Rows from block 3 of a small sound classifier, named by matrix and row number. Rows with one number belong to one neuron. Each number is 128 + 32 x the weight over its row's rms, rounded and kept within 0 to 255. All counts start at 0. Numbers have three digits each. After the name is the row's rms in percent of the matrix's.
After each neuron's rows are labels from the 100 clips, of 14848, where the neuron reaches its highest value: "top examples" is what is common among them. Only what is clearly more common there than usual is listed. The data: simulated sounds of rotating machines with and without faults. In brackets: how many of the 100.
# fc1: MLP up (model.blocks.3.mlp.fc1.weight, 768x384), inputs 0-127
# fc2: MLP down (model.blocks.3.mlp.fc2.weight, 384x768, transposed), outputs 0-127

fc1.593 108:190173153115113122112083130132107120150174144116091099152150152150105137104191119118119138172138164141130171113015133139140094120156105162132139120094099087121115137117105094096133140128155150084115140192181142145098053105057078104140108101121100123117135128147174124093115120097109123130154108140097148053111154174136105158109123133131189137164142114194107063076177112096101101118174
fc2.593 134:081156106102120157193179136112179095093088101176175162123072089099126147141133175079199111147071134181119178136066127134075127100132074126099092087147105104078132107137139130105120115134122105087184079024137087108095113168111095161141147118116118179131104111081116170098131151058048064185059045072109095137134140103168134125144094135142117109126107127115176140139115113135155174152092
top examples: piston engine (74); speed: slow (66)

fc1.176 105:163195142105175074184144160114175151133124097151143119125188083072124107203154186086154108117145114145131108139135141169087135131148104162130110147120103137146215043159135147138160133071145129137077128148086058124081096096104120110085142176062141123120126181110148063141118132127106093139093134106093115079044143126187164084131132073102132112143153143104084079059141166129091127166140
fc2.176 105:193151114133108075105089176105155173163158172088161100162165109136100114130138079078108129125112147099103068159142186142119064158177122095170127108180119165139133172142142128223078106167191162108150134147149178109137104125143124083105091159162091128112144085140107161160128101101118122143116112132175149109104090097166134126105104237132106100180135077082084165163169140104128139128096
top examples: turbine (100); text has "speed" (84); speed: medium (83)

fc1.438 105:173104173133115133174107132144128123114157124135099120179151124174094157154117150121133119085108117112094159128115136188109109125140158117130170129101112112199203144115119117119135088078172161108072078150138122135170147116102113210160165126134116121185081150186128129139148140125148147173232142152105132086140130105112149100156117183134106161122178160152140162141133119209150103127117
fc2.438 105:097128078129152101128113132182112139046156071144116153089133124124165199072073126188106135181127142091132164130155148135106111125169143137152087172124114133100150089131087138142126150122150114173102139125140075080152102108083106134085154090117181179132101098118106122155104120187115089129163181150095106151088131139137115080081130147115156139187151066149066090160162142185143125079130
top examples: turbine (99); speed: fast (81)

fc1.311 102:132142171122146157124116090105093120111126064132180129043099177132114218145138113093139103174124154152152173112147149219155103126134102053111115154141171168173133139115139086141097110117181086095103155158168134095130129138155131136136194165096136075162164168117125139077121119165105079127135132127104114123134126132182159127161145095092090150147198176105142157162149147087137129078138
fc2.311 111:124139118133135126092068138169084116132190108114125134127168065116148083086149148087084146062147104157137176106123132169122097144131134175102118103109154165091161145140110138103064121119138123133090115083113172076065107129138105120127114177163110139198102149137205139145102131150150139181133176101153123155139151119088156093140130106111144067099157142155123071140110111157160209136162
top examples: compressor (79)

fc1.698 115:133113120127143087128153099108160160115138139150159134095173181135142134140154152123105094132066107129074143177107104104082143118144156151092125123072157111115089170130112076135142132077135076119136144124126162142158077111115169155115133084173146134145102119131155163107092112172129132187167116111124134131149168128124119172165185078133146138125152117100134133057150133133150119125164
fc2.698 121:126139092106094159137129138072149178142156137161119148151145142112168103136150132104129113105181136117188159082139145099159149142154174137113146118190132118131111145102120121142142080170124152131092126134136176201096136176120166134134164123127142098143103044100155141201132196164184191133117136129139112103129064099112123123088182162162103138098134153161134132088177214122154078105130
top examples: quiet level (83); grinding (33); gearbox (30)

fc1.564 105:182109191103073078121126158124134175139142115157151125172147108098098141174124165103132168081127112100131160118088121201131088113174093182136124151146102109177237155149115084132149142105140181123077124126149106141107122080117114167142126103133178120218133176146134133131133112152145113164188139188129212103107161130124153191117128170114120163136139109119149153115138101130169104086128
fc2.564 091:103101023086149129192073096210100141149098095112120109096170140120110169083176074201072170134118112054133121133135126106119115188092160149128131181141133105137110158156129139098153142181108123138130085093177138156132088106133137132133185063137149109153171116126142154092066127192127095063134143144172104130056112152106114075089138125108079154153112104122140127138110115137188099140153
top examples: turbine (100); speed: fast (73)

fc1.744 091:158176120119207144088096130121198113099110118078140154109166022126121114185125121123141179151105149118085074101157131081156113081163164139103122133171084174141152038121091097089131070127134055133113152044084110147128138144147188148145114157127083134184134121145086095167162093081136142101149159111153146145114101143166076104133152137158122122131109140091135198132135163161098132109124
fc2.744 078:145095184154112151110146093069144140129114150163111118107122150115115085128147134134145121137177144124187118159134191157130139093154160152126129120164132168138134096102112145063137104149183156126131149073124112185159132154121099130170172123108121210114114100134121109136158228121146148133118105130121091096122090106103122138238000112126170128124133165121091099140077163140146107116094
top examples: piston engine (100); speed: fast (90)

fc1.759 099:166097116163166156117124165099120125130130115124125082210108122205072161116067153125112089127135112157059105162121127171093177152178130175114130118192203046145151122201151127136107152098143095108156120127171127183169117148049079159132070157110148150129128098099102106124103147168138024134123160180123134028066165189080127154127137155130118135117122094118147097093083122143142135136183
fc2.759 104:175116159177140107161039119155171145056118093186177162106117115128074114121131146106117129109132149127130111156091095071104135134078089076111094091096147092062112095138150123033081133144073141139173109094088107140158118163145155138133147106094193116150151122064094166125126165074134093126114146127104122155101122104110133155126172115113128097097187128095102157134080101131138065135121
top examples: electric motor (76); speed: slow (73)

fc1.472 102:116096131196142129122123130087117145114101105131135088182116172103113119186101143155126088097111177164091140115113145164103213126175143110102115086119128140101165062138143017062113129039149128133067118106097139103149107122137149160203072133101065096160149100132093123143141073115139118125137122110101122078092162202093169227165164169139142133145136118130038149149171121138184167128192
fc2.472 099:100121066117194161118139088136114129139113126149178102165135152160136179057121135139148135074157125171117169144087199184150115171161118136140084070147118173076098083173135089074105146130118110083138157154124120089120094116104129098081127132135147103079093067112120155140143168112090085066093081020112133081151103072180096133139120168115191139145112137121146133113118121104140150115070
top examples: reverberation (71); text has "room" (71); piston engine (54)

fc1.486 096:173127154104098065105090157141122103120176139122149138124137103166123124149111113104117169193126111148134086133125102074128147125090166053133141162149138140162061147132141143099120083106139149098097090101105089137078110122117122076152158082152110110125148160110147172167116149157193066118149097135157127111160129104125145107075140101128068102133168104141148154092153151155127134087090
fc2.486 100:150114135109112130088177138189154163161111144172166093173134079144127135101096131084143121184082108113096117119126134134102102143155158157143098132135106114155119136084087119153192165089102120112155121113139117107142134103134144100168139131142120116133117069097062155092143087145173081108114112107112120107108114105164137184095203166167076148116113089124148112115137157190107085151130
top examples: conveyor (43)

fc1.213 082:207142126110107047140133051132162088145125115128130138091202114088122092129133063128162101153189124126103113130134103098103143119111160136109108119096080146181128159129101106118139101168118057147096130131089117153126151147138148119121070165130065137158064074107131108144126073088051136161137115129134139124114149174169059155137139119162171124083126159111121092133138158116119114137114
fc2.213 074:120106132098118108145106100097100121108133114170162149159101172113105148139079103165090107145155135137170169183143175136116149159111138155117121147123151139118198108121107124095111143113164132137112151130102126109055132102119093148119172124079139134122145159165167158205121086093116129153126103140144120135134135153154129132189000140098139095148110135182107169223155144108123135096154
top examples: gearbox (87); speed: slow (74)

fc1.334 098:147151159139155125141123135144083107113136117121126124057139143112092162126093092134101113122134151090138188117049135157088148105141140130078109186123097109131171137126135130072110069072130178076146063192125143079164066127077095107147088106077141148108157112145094132150130127172165113136180111162122108149133140206169159121149141147139139087184212166123146172070154076147141130106108
fc2.334 099:125132068113142166071146047106133190063139134126162127176164130174121123105170133076100167142094175161144118147121204136144136138179200057111026100173148146117083092189106127144075144171179143094124088120104104115176120118149074109163113105133137114112151092112091133110115124145107083115041115130138122116161058110140150124101161149129083122147159114128097116082150123116103129153119
top examples: speed: medium (74); piston engine (61)

fc1.304 105:114157164125140157083036142107168174132136123078112107163133117120177073170092156206101168097119166144076105145151101109160170148106153134159156117090119164114205126137141096090093137119099123108105171075118121122113122147153164152153123142158128142090159090150130107145160113193140103165120125158170128075124166152038110061114143141141128130113123110120109112129145132110151146174134
fc2.304 107:111142099124214068147128127189107145087105102120185099157162137122153186107052134176151127137129096080100171150105145135108135146168152094130166158158131115110209073126165049142136021086119094110106189129135139051131139067108128156127110161131140109117123117171169142165167125144144101086165147086182100137148126078139112111125154175087183165189077158152159126113144091120188161073131
top examples: conveyor (45); grinding (38)

fc1.746 096:085148077163161122061159170100163175131069027141167132076146084137124106142069130134118134127095144138155157162092139097149175108134102100105109147164166103122113079126139157112089095106164167146138129082146090066121073107125109178115167160096118140093149085128125130104114151124165097137144157190139163151120173115127159161072135131087056103203114113162131178194171097145094100111120
fc2.746 088:141109136115133140135169122085157142139087137153178155155135164088122150099139116120153112155127146132093122147174149076158140111176138013184157121120098150152144125111155101144153117108151118162174201143176127109139169114186134093173144142118109165128088148125087158107136145097116129102152156135146132126140097117067083133120112163138164155179163107153177174210141129143079073145118
top examples: conveyor (70)

fc1.34 105:122176135128120090081182148138100102124114147135127156159113106128110137150158136093087130132104136090166096108070193161127088135154123089139104147099115097131197134146105149145140146093118165083092168133098096151115109064055110137122067148082093109168146161128157120146087111092106108110124116068087137158058102124207129135149156108083183165179135140142131131117102145085055117126106
fc2.34 109:129091082123144116088141138102126184162104173152065122096142125122096149078171081057143114141084155135090110124130106113098157108132121100124151119135133207170124117089137129169089080135109156125109111162156140121118213112132153120119115131168078068065133121143132107175177112097118097192160068126150157096197162155094108123153100149174165104128145128161100180165150155120116129159106
top examples: speed: medium (63); turbine (52); compressor (39)

fc1.18 100:196136181145124120134112077074104103130109131174132104148105142110142105135119109201139167144122140141116110132183153123115122163156061170185142152109100079098095109205129108133110046112153161122109114089103146136173164152144122152171053221128088105166090152161160127142195150123202171099131165096102145115138131092149149144091157073117137126087073155129135136095109143126112123160108
fc2.18 099:146115127123135162183085145103128104115135123116153126147107135084146150143103076139123155126150166158129142168152081115107091118071135117115085085142119096067146116164126137144142089079064128133131092110076123127159123155136114114135164152128124198167103138063074106057163145091106137056115171073101138130089101065103164132151047113075152167166169136134097132106113121126183146151112
top examples: fan (56)

fc1.293 100:137120103187149145098089134125101154121114110121186163104152095119173133103208161081103120144102150111109167143133125115185124108122084127106186160168136079067081083143186087134112126096136154125131133155097052100141113129106144131174105157117145156124141123122122139144167064118130130107196116138178131120118141120196140140102183177088137044146142147132118144135090132163021109137132
fc2.293 087:190079114134162151146153089078094114161142112130108125139195166057118161114156108090132090170144168178123173134133166145137121106044082136130146108092097148120117066141101135111129155102092093143149122138127114081086148158161205120149175131117127175105117072153089149106168189109082145124110125060154094128115136160098024125180103100112164111142102186115096104150119142100171114133085
top examples: piston engine (98)

fc1.498 090:134132141148154133142092102032110108157137116122133154129099110183080170105112104147111117112108107133103152106085130171115114129115152169108119119125119139110157108166131119099161100122123118119073130081134126157190175166077136205146080190139158115159055099148126088134165132125112111088140180129079122110101227149182145091181148166155059064123163179111112198146076086119161149125115
fc2.498 080:120148100112153091142153136210120126194145124098165187146118103168141118140070170092132113150116122107111146118118148146178129146134176129142153105110139141080131116120130165163095173160186107112104131157147129101119125144115146151144058131109148131187117133195146187141102106123120100138049164124085116162116114124202110143163014128140087116129062124125135108092145119110115141167153
top examples: turbine (37)

fc1.353 092:167174211100156111153093149088155101150158135160127091121182105182147139191161095154156122160121089136119134086135100157172118137074133221081106064086111112162145032120075095091132154137092161116044150160125111124081130099165104183122128125168182124172143129164146106137177136114096122086186192094099145103090170139123145128138117148141144126113178110118133161135137161097114090151101
fc2.353 083:169129160123155097126136158153092083147127155051197133124173082220085159129078171190147117102067116132130093147108138148140156143196200084149174107103105167112159137162182096152143136112175125144094165115153094052136144036134108155143157143097115064153103159222139109135167106088129128142158190107124144160109128113146157165171000121135133089184114138108108122120145128171135082127134
top examples: speed: slow (83); turbine (51); gearbox (46)

fc1.165 099:084172138113089115077094143116131160151108082149184123104143108147167165175122218159102161105107126133133065162116142162164137131108020125225158132130125162118200104108153153143117151154106162136117126129162082132166149118029082089122136143069207112143129163123137131097146157140098132111108089097119119143113128175134182070119160191064173102089108106131120136121075124101150080085116
fc2.165 104:099090167119129123130103148182118139124062079198114046088130127157157125120112113127149178136114098147101071093118134132131145117129140134099121152101160134140120107082129134138165087088118107189142128248096127176163189114177129092155173107160108113152144155119109070122101103138138118123164113148160172145153101124104152179179210160164145156159071115140123151085105102135154088151153
top examples: speed: fast (95); compressor (73)

fc1.428 101:143135167087108072195127123038116175138125141142135134044057111144125097099126132154148139110119135137157121146147084104127155103114079162114143161156121133129185146106155158138137104140110138150158050095198149101091145115118000085184139112132171134105109133110118115141083137155114124128099125120136153127146161143134154091145125100098092148146157141144151143110151133126114110139093
fc2.428 112:095099121147133139074106133081151138079138120166140128103102122166131141105121085118133093059143143146132078127118169104134098118123137095145206098120177077118140104127093109074143085109097154152179121135051153123161121175123132082170180101130137151103129130060088150082111202108138199142095100144189131125111109088109169159139142084191142141121100160099125135111120096133077164115067
top examples: speed: slow (82); conveyor (60); piston engine (32)

fc1.200 101:182152182104092101125109139124188103152161114134094113193162113123034162129203102127129153114147181056119162144097088105087104147164140115221135111098145074158160155126134121080125095052138086113118145094095161139169069082142126110111126129125086151159130084134091123141123083107119150191145105117107141095103098108132118124142102120136160121145119102113159148160152113168084089185168
fc2.200 102:154131108086140106127061099145099133125126097162136130123079161108225123091155112155124106129108138067152156122131139175124115128102118181079139094118142092116109160037088112108142138048119120166062142198107165144103120111088136131109150125136151144163130130094147136152116147181170180080150145145131154063106123123107135108114156131107093154116071149157152048110103164146178190130112
top examples: speed: fast (90); conveyor (46); compressor (37)

fc1.576 105:073107159167128152185130129123084127125127130204136086124114163153131179128144163139157134130098103103107146109056121165149091143164045148139111129181174036137131153122116113136137155083162086088119103163162111085134158149124094100124100116143111089151184160104112138107137144128197117088107101047142175134105118062162160144077130148103094113182139141134115115158150100135181154126123
fc2.576 103:127139116088144164111097090087135145141078189122149107156111162146151095156145153126142095144192146147193123172215158094109129104084135164162165159129157124097107136155165140080114132189142141116170113130064157208113166136175095094154194063123126155182121126110128102118119157186108177117116134156169108151099096116132099142172130083107126133129177124088080132181112136086090112106130
top examples: compressor (59)

fc1.54 102:133081162151134161118124085091126098142072100128122057062178182103141081150160181117076106108074136114123126109142157161161125147215152095112161101089125123152087161135112089097111076110124117100147146102101129121143165169117163098121124128185129117171167080145145128142180048145146166103156117060028166117069117166118180177159124198149108085131159136094040129065097127083184095098189
fc2.54 096:170133104100152095113120162147114218109087121072122114156098156102178097189137139135144126099119165133140177131094140092087092104089168155090115160144173129129111171162117109210140127127123146072151126141098177176153089094140159105108132102118126161131117121122155157138070176191093108048083110111137098112149048113115074125087202146125119124170133104099149179124201072086130126136100
top examples: quiet level (78); conveyor (42); thin (high-pass) (32)

fc1.717 098:137109143091097107172124116122131036147158140148133095040070111141120102099145020072123085176108110182165191135160162074142141110120092158205131154094134130136133093162108152156153122160157188115083151170109098118105119117170062101123132200195083122126135165184167088146148138089123151161172135107160122139145160164124102134092117136123163062140158136104157112080225128149101122119101
fc2.717 095:139065164074186208138130125128086158136083149125180193117057113083170137121089068168102107139142142121140143135139082053102149138074099151094092093139158156091174092134093163146119146058097160148073093086142130142145138100112089098108199127155147138142129113141149094111131115066135138142168118093151139110107140107103138161176123077127150102121188143174121158162140144210162110156151
top examples: gearbox (33)

fc1.685 097:153146074192158133157112132136113188103093102137151067130137114163159083142104121155112129136099128081110079159170108082139120166085112088164177108124160112080124064168204128143057116163145184144180065033177075102122117122122134105221160083114174128129116170198132118091161116153132161089146174127091163128098087113128172102164145183146129123127162120145143084135094105160113154127115
fc2.685 097:152173079139119182091046200097148082169098117126108171120143146170134114152097123147125138103157105145145156104130143164163139132130113205120132124096172126155189165093167167134125084151151163184051129136094135102164152192146107162107094184157123115190123135150199113192123057121177145139142101174091189144145222134075134068140098070124124142079124135124116124139121082131107119107125
top examples: speed: fast (67); pump (61)

fc1.7 095:153109123199131172107136132103162210145144140133129133067125114154149097129178066064148171128120100075113163072119075108152146147101120112138141123163176115165087101099140120061118114146132140090085082134173134142087150110160117119123134146124109143145153068149149160066106137110127133108148157127146133172135151084102140106123128135182083112142150134176148144148164102160164157185072
fc2.7 090:137103146137137133138156152193146108141129158168177134131138157122111094173099161145165178118126097182120107134037082118134163171101103147148141084140132136058158094129121115070143212129085102050198111143108086132088134104116147156115109131128096140161110124131115145170180096113103107101132147087190101164120157145124078092182133190127130184129111114081124140120129151064140086089109
top examples: gearbox (57)

fc1.376 096:149096109092133096147134146112136088112184131181113115082135130121075171087181094123118091149146122100150153121145168178157131098158126173141158176045058139110200119125110123121164119157136138070145100146140138087149133201133129124178119150183161115201124188099167116106148087115122178106165137069071119174094166150112080114114136136106115140131127120101164144094122126105201082126150
fc2.376 093:094172115151100092078145118124138112197087114103133187170165157186123174194097148139138133122094079137099111128153158110106115155194127152193149064124128132103126125095104176140151084150177112135116120098122123076098141102124085121194160104119132173178058125115169146116121083134132071109141125102146124164149119126158120101161039132161080096137103134128150100101142089129171178192132
top examples: turbine (30)

fc1.417 100:154086120137183056168176104103177101202131164115169158114156213111194114089155095124106151153092126105068125131060123118146197157084083100122092113093168078164087136126171144145126085145133116096115138115135099112128095126151123130087118166094176099192103154064130143087125141126095140132144134153090160123093186101163098114073131121048135126182181188155124118153148143099107130146125
fc2.417 092:199139129114159133158110031211138143107110161102158101134084114114118138060063131117127135127100152103154166163136112138124116158104112140114218149162149088074103098118123108134159132145137082088156114132073130172177161073140129090109132108116122144149123103138095177138166131157133095075122210088167130138146076128160090168181202110099095173169098079101119171086170110134118121137114
top examples: gearbox (84)

fc1.505 093:163155200134131157151098132085073109188136076222104151130129131185138150101172108145119099142157127145152099112110102136145165150103153148153137103062114103127085139076159103087068180093113159096125140174190123088105126115068084140160066162057096119140104168205119123108144085106100153105154162084066154156064223127109150200190137131131122173081115135172143113130096135117131097107176
fc2.505 086:143113098179107133165127131156101145118112136072157183157044157134064145112067118098152150072137107096141207159169084098125125130108103049089093060099139141115132129166175237150104136134114087111149128079103097125111111112133137078129118093130140149179091124087148156181111037099118106115124173095149103177162143098142157089131087149083090137124099128155150128095144080108117154133149
top examples: piston engine (75)

fc1.227 101:186131156147115123126119105125116161134113132122113116059175138149071185111120163125139079106132118056061105166113083143093167115108133080245163134089110040115138138108175131075109134113136110039099140139169133130118112096099140069108131176132124071153122190131151127110167045157117151178126117086147114106124165129137165139081117130138093123077110115148146124087192151156108141121162
fc2.227 099:093122122156124116147152141139138180086131131091100108135084189064156103107166120121097171142067144083206169159128091131150097145111122130082097118067120138156113153057106150161132170126100068134105149130141086116121085125135105138100097113159096122154127145107135125175133099150153131067139139144141157140102160111104101035090201115057079144165112142175186108141150118191127116133176
top examples: speed: fast (97); compressor (64)

fc1.15 095:159139156113116087124086184139195073095147131130112090134146075144027135158138118124146106147152185107147176143122141083077186146162142132186155145103110139136148122157112087075103137081129121114141132139099141138142116133146145162111124150153097155137167079134103105142126034122125150182137143080073111110113124134135148060202108131127129125145139089129106130128139101126097124128184
fc2.15 092:116157105123176089133090152152127096128153095152136134122146145065209174110133102159134121147090149111089142125130072100142081145144099132103161092145078112087141140078060080150130162077105090140109126255069147105166089118072117116127157129139161128140167117072155123083132102144128180090119152174133175110121123140082169102091114123122166155188095189090124081112182138119131185149107
top examples: speed: fast (71)

fc1.752 101:149112085146128122108103137092170121143155128132145135152106137079072204116124089102077153179097149148112133112099131146097119151150130201178117189124056084114139081164111070087137105134119189086135135112132136148138133081085085174196097069139158126129102091151141126062148116110102142132126110106073144094130110136157205143177130123085149095180133110149124142116139132059168166085104
fc2.752 102:132164147097141147106161109145130125165116138143149164154130086115143169125177191091192136090060125160121164101115070111122183079156106098129106086174103163110104120149114188133084175146113142143101111082144118064087193127115147132146076222161105091169038151114099117098160098099139056175114130120062181130170135154090138131133155138176108089121127090120116089159144175123105070162118
top examples: speed: medium (94); text has "speed" (94); pump (92)

fc1.267 097:160114097120093089111097143138159089106070128099117079162138106108142147100118157118140135134092118067097167180095119177078130102140128064189116124121193097120140182113162129098115113071120120115148092084104154080089102127170139137101171138194096170133149045150091093117125089130197074146134098101082136116083132139157124139164104135139137172150133153108169128140191120203113082117150
fc2.267 090:175159116117148102123120123170101131175133132122129122148133149122167194148105169145106118159131134170149149128094151158138140080116115133100144090119159042123115167119123125109099128073103125118155175159174126129186145160140147141133123169161124132154143147089134205042104139172138141127099175101153137155125067133108121143132165093124095194135115148111121073092080095141132129150087
top examples: speed: fast (99); compressor (98)

fc1.336 101:102124109163126127066150132161127144152107064109117097129155151067120110135119122153118111214139101140131214119108150138154120129109134125151197110140087138147113160098215138164116141136169064147131129146114139158150072164148153098109101153117107130106105102156191163100174136129144145146107100138113110097118123098163132160095124116105117114101096120184063091131138059117170059154163
fc2.336 094:108188137147129139100131215136149140164142169143126122124144093177128119139200151107164093135175113145129056111131138116123131130177120106161123162184094148188134166095134085152127164171186129116124156129118063177180145138090135151129141122109086139159102078111118118137108106113175124131146074107073154128148123130131105150067136123154107097168144146132102134150167144116134089140133
top examples: electric motor (69); speed: medium (60)

fc1.491 104:125143162123070108119110130127153161102105088086172140060094154100166168116107136089109093104112134038183108130099157156150100125120055096144174140171087113091102113107168112135059107138111137096124136135135117081126136134098122134173175149095170104187118155109135110113120106125111148112163130046134148153117113094171062137094140114060098158172132142148133168180157140114140039082125
fc2.491 099:097113118138133145127063065132118087097146183081088148114129128177126104067091105140130096075161094201113111102107093115139151096064061131161145109099157129118146160070168100083169095089060124104094156127109151175160142146166171155124086144151106084149149100121126147129109087126171202113127088140101145120166209162095099191102139061129144155055164131140132092095088108108120085160097
top examples: compressor (65)

fc1.251 096:063145142145140176106062144121156144129076161124106092073154105157083091138162141162129167114138124119148155115153118158166094147122064194160158148054181097142112110102127132124125108144141071090117068116186125137171146170186082182167106170141105130167111121153165084118148137178147140088118176131110139087116166104114174137097127097174134162115121116122145081097140123149146163161101
fc2.251 094:133118096156139159095126150091135133165181182165184029117104124157152127094121159104061134121200186130126138085127112189167123111149157146138168144092127147146100123138164175125141072150125106118106100157083127098143167144159131124163090095101141146115042099169128116117209141076120147112094175062087101173096113103154133197150117096121115145118140162120126138055092099140101140124105
top examples: turbine (31)

fc1.423 104:159111055111205098141079135113129158144103116144182152087168106101192105131124171183085172143112093123108117166150124155144138160136129140136228109153080158080113032116114090159126160134135134167189075136143095118175186166127156125114092113099141100159137100209107137125123084108132104129148192100147133084129120087104086170172142156057096065097121090148104109104100075138142147106112
fc2.423 097:137156178164107179094106188102139153139116114095079134081141110128088124125160124120159135159122087121170120088176086139204103122189123138147161120167173144164109175113160129123144182137176152141071167143187138117122164138140114151116101133124110130143086141136141080204148146175161142156150110118108150137106135162097120132068135142127078127100088144154095094179133181182063095129126
top examples: piston engine (77)

fc1.269 096:144095123126114089172134067126123190132136091099114153063088144145105144202166138119135154134068109106127133104127128094120125127155018172134109132171102106135095149154108153141130113127172152092122103120129126083121139100158103095194115154101124136133142189090183093129147124165110156098146188069108125143127123070136103071108140155143108127164100143133138103148136107056104134144095
fc2.269 093:109161105139135186095064129128163091147127176144101147105113086172171125138107156207152149093139151123177112135129075152163175137124148175131180149106155144072081047060111120122149121223087102120108130168072117139176161202145082105078098077163157119200112133057091104131117101161149142107129189148097117085153087162107115179122148118126105148078170145107044115082142128125125120141099
top examples: quiet level (67); conveyor (56)

fc1.517 101:080138104103046194089111128096132081124104176132126138135180135102213090122097117142099100135145090078181117131142125070158148127127147120162140126131098148140153099131158109130133103188111145141137134115128092180118125119075132143093103092167140108157132154107146158140182060122150111136108152105178128088125113151115117138147133124135093099078118122188105090065083136135122148084079
fc2.517 109:154086115151146142123162118197033083090123079118155131109134151132109139151142111179116183103066104183128093185166108138115123132082148143121066168116139139139104098188121169042096166147152115144128148100113113121117116106118162150091116082148127047144197138093106092126101087190139058114125125169142151154083125142127109088072205142088105060142202148116137117113096063079138151101200
top examples: speed: medium (100); text has "speed" (100); pump (73)

fc1.464 104:127187141091056044124103118069143038135113121186165072106122126215161141136129137146134115141138099113143069158147135080100154124085139160139136145068124143139135112103124116115123169167082130121102102078206123126108150139104059093102095109110107129123081105135141099133145083112123100130116178140126130163079123128086159086144138121120153123125158133181162057163135123105121096184102
fc2.464 118:089098150118173151161146160104139087158151156160179138164107163131105146097115139094155157115169112140129076114033120141183118126130114152077085108129117139106098131185138152108113160099094126057141090128117101144100130152161109145146112092064113123092080100161120163103130107046105146134116147097132170158126229085177078159200155113139149164080126106068143160095110121120161089103117
top examples: speed: slow (100); piston engine (68)

fc1.418 090:131213086186098117157150116104084137085177150113165138146082106089152125124094153193137176104156094190178085127146105084190115085138125175150105115112112116152174087152109126090115141169144089114103104137119138121139109083136135116172114133154139139183161162093113043146135137171120133088113164097089177121137095137081143155111127178146089165104151193125147106139093174053130151126186
fc2.418 078:124183098139065143105121125095106133150123115051117089154181104151132113139126159111107080135121116132081195165113137158111087127175129092192119136110083148071125103179187097190104112152150119107152173104136090111102155051101181152185132170197091091088131087156064125135187143146108135100118090129111097156114153139098146131183071125107181181162123177095091159158220111117192107147129
top examples: turbine (39)

fc1.197 108:095170191099124120106144096113137108132095138143111050119141145112099098147197117078070165146088127033125119137150162203122158118116070097127132176072075128119130090143139127125140124163146128145110140096133123103128104141101105089125170177121166137135141165112168142140148149108199103106141128112124144105132149110174074110113155212077142102201147109122108131079166075085144103108167
fc2.197 091:205114107153177098118098106094184175076154105125090158185164125095140135127115087194111135175119109149154119146107134125102097110123098150172063086128132076146173140095077089121109081107149113125140148089098130152101128079175117141174139160103125155164162078055118128145126099213137179103147195167195123098063092114110157089093134099108122160139096100145186151131124105157100100106144
top examples: speed: fast (65); compressor (38)

fc1.662 083:111182163113132129132139152128126122153104113152129099081129096160132207121165109113082131172066106109143149129098084093133164114146125120178116175066098125051126091135174107101114119139098177153111167143139079143127125091142109138164114135135114083173166192136169092122144087135144096174170153138103147058057116146151113111112182183083134080143106144172092106113133104171089145204130
fc2.662 082:139107171080123144133144113105108121170124130107059174096131159095157097127152159183137101091150157147109129108149112122147155155083164189116152116095150202148127100106081106128109165130165117150101213136118158104168121097114163102116153120143111127140130160165091096084180128119153131108194131159115114151131133150076188120094071045128183182107143139167119102117144142104081083119168
top examples: compressor (44); piston engine (40)

fc1.305 110:108101116135077144155203060074128134151112119119127096175128190102096111133137146064112079098136190107169135106125151135146200140131107128107108141103084107134130123126150064000135135099156096139104106149112143096101174159137158110181166182096063099153124143080150103126124098110131125124105119067134111142129129118120126154172146148144121104114177122117003083139111068088143109109255
fc2.305 117:078126093110180100163137089171155161171146099146166117173127154157169181092132126120104200097124124143132109112064140110138087182120131153134090087137101156159134078142096133099150160132142126140148127188079099099109043112132169081095144097135126050110172102130099137146066141140121081085111142102168108104155099102180079110134139164147094111124102094070145124089125162119143156205097
top examples: reverberation (98); text has "room" (98); text has "reverberant" (98); piston engine (60)

fc1.560 105:135168086121099040111109061141147162115103116094137105124115167101054129125147089129140099226133108146128175138128162157120099150106162101136166133165064145108119195094179142139129134122143047147067127119117132162134148151134171108120123175145076155123115113095145107137156098126109134133089082090100134137145090108201070127148139067115112170100145115135054135133085118099085076141161
fc2.560 104:130113099170184122131077147114152186154093185162141139147144118137125147095143135135190102184152117158181129133174153140119115117148118126145124103169093174185152148097078124118094124178176148141100143138120099134164125152106147117124178055116108188160129047129063111120073081124174111146106081107143081114100066128154091118128126154113095122174117188127109085164171186088111121153093
top examples: electric motor (100); speed: medium (79)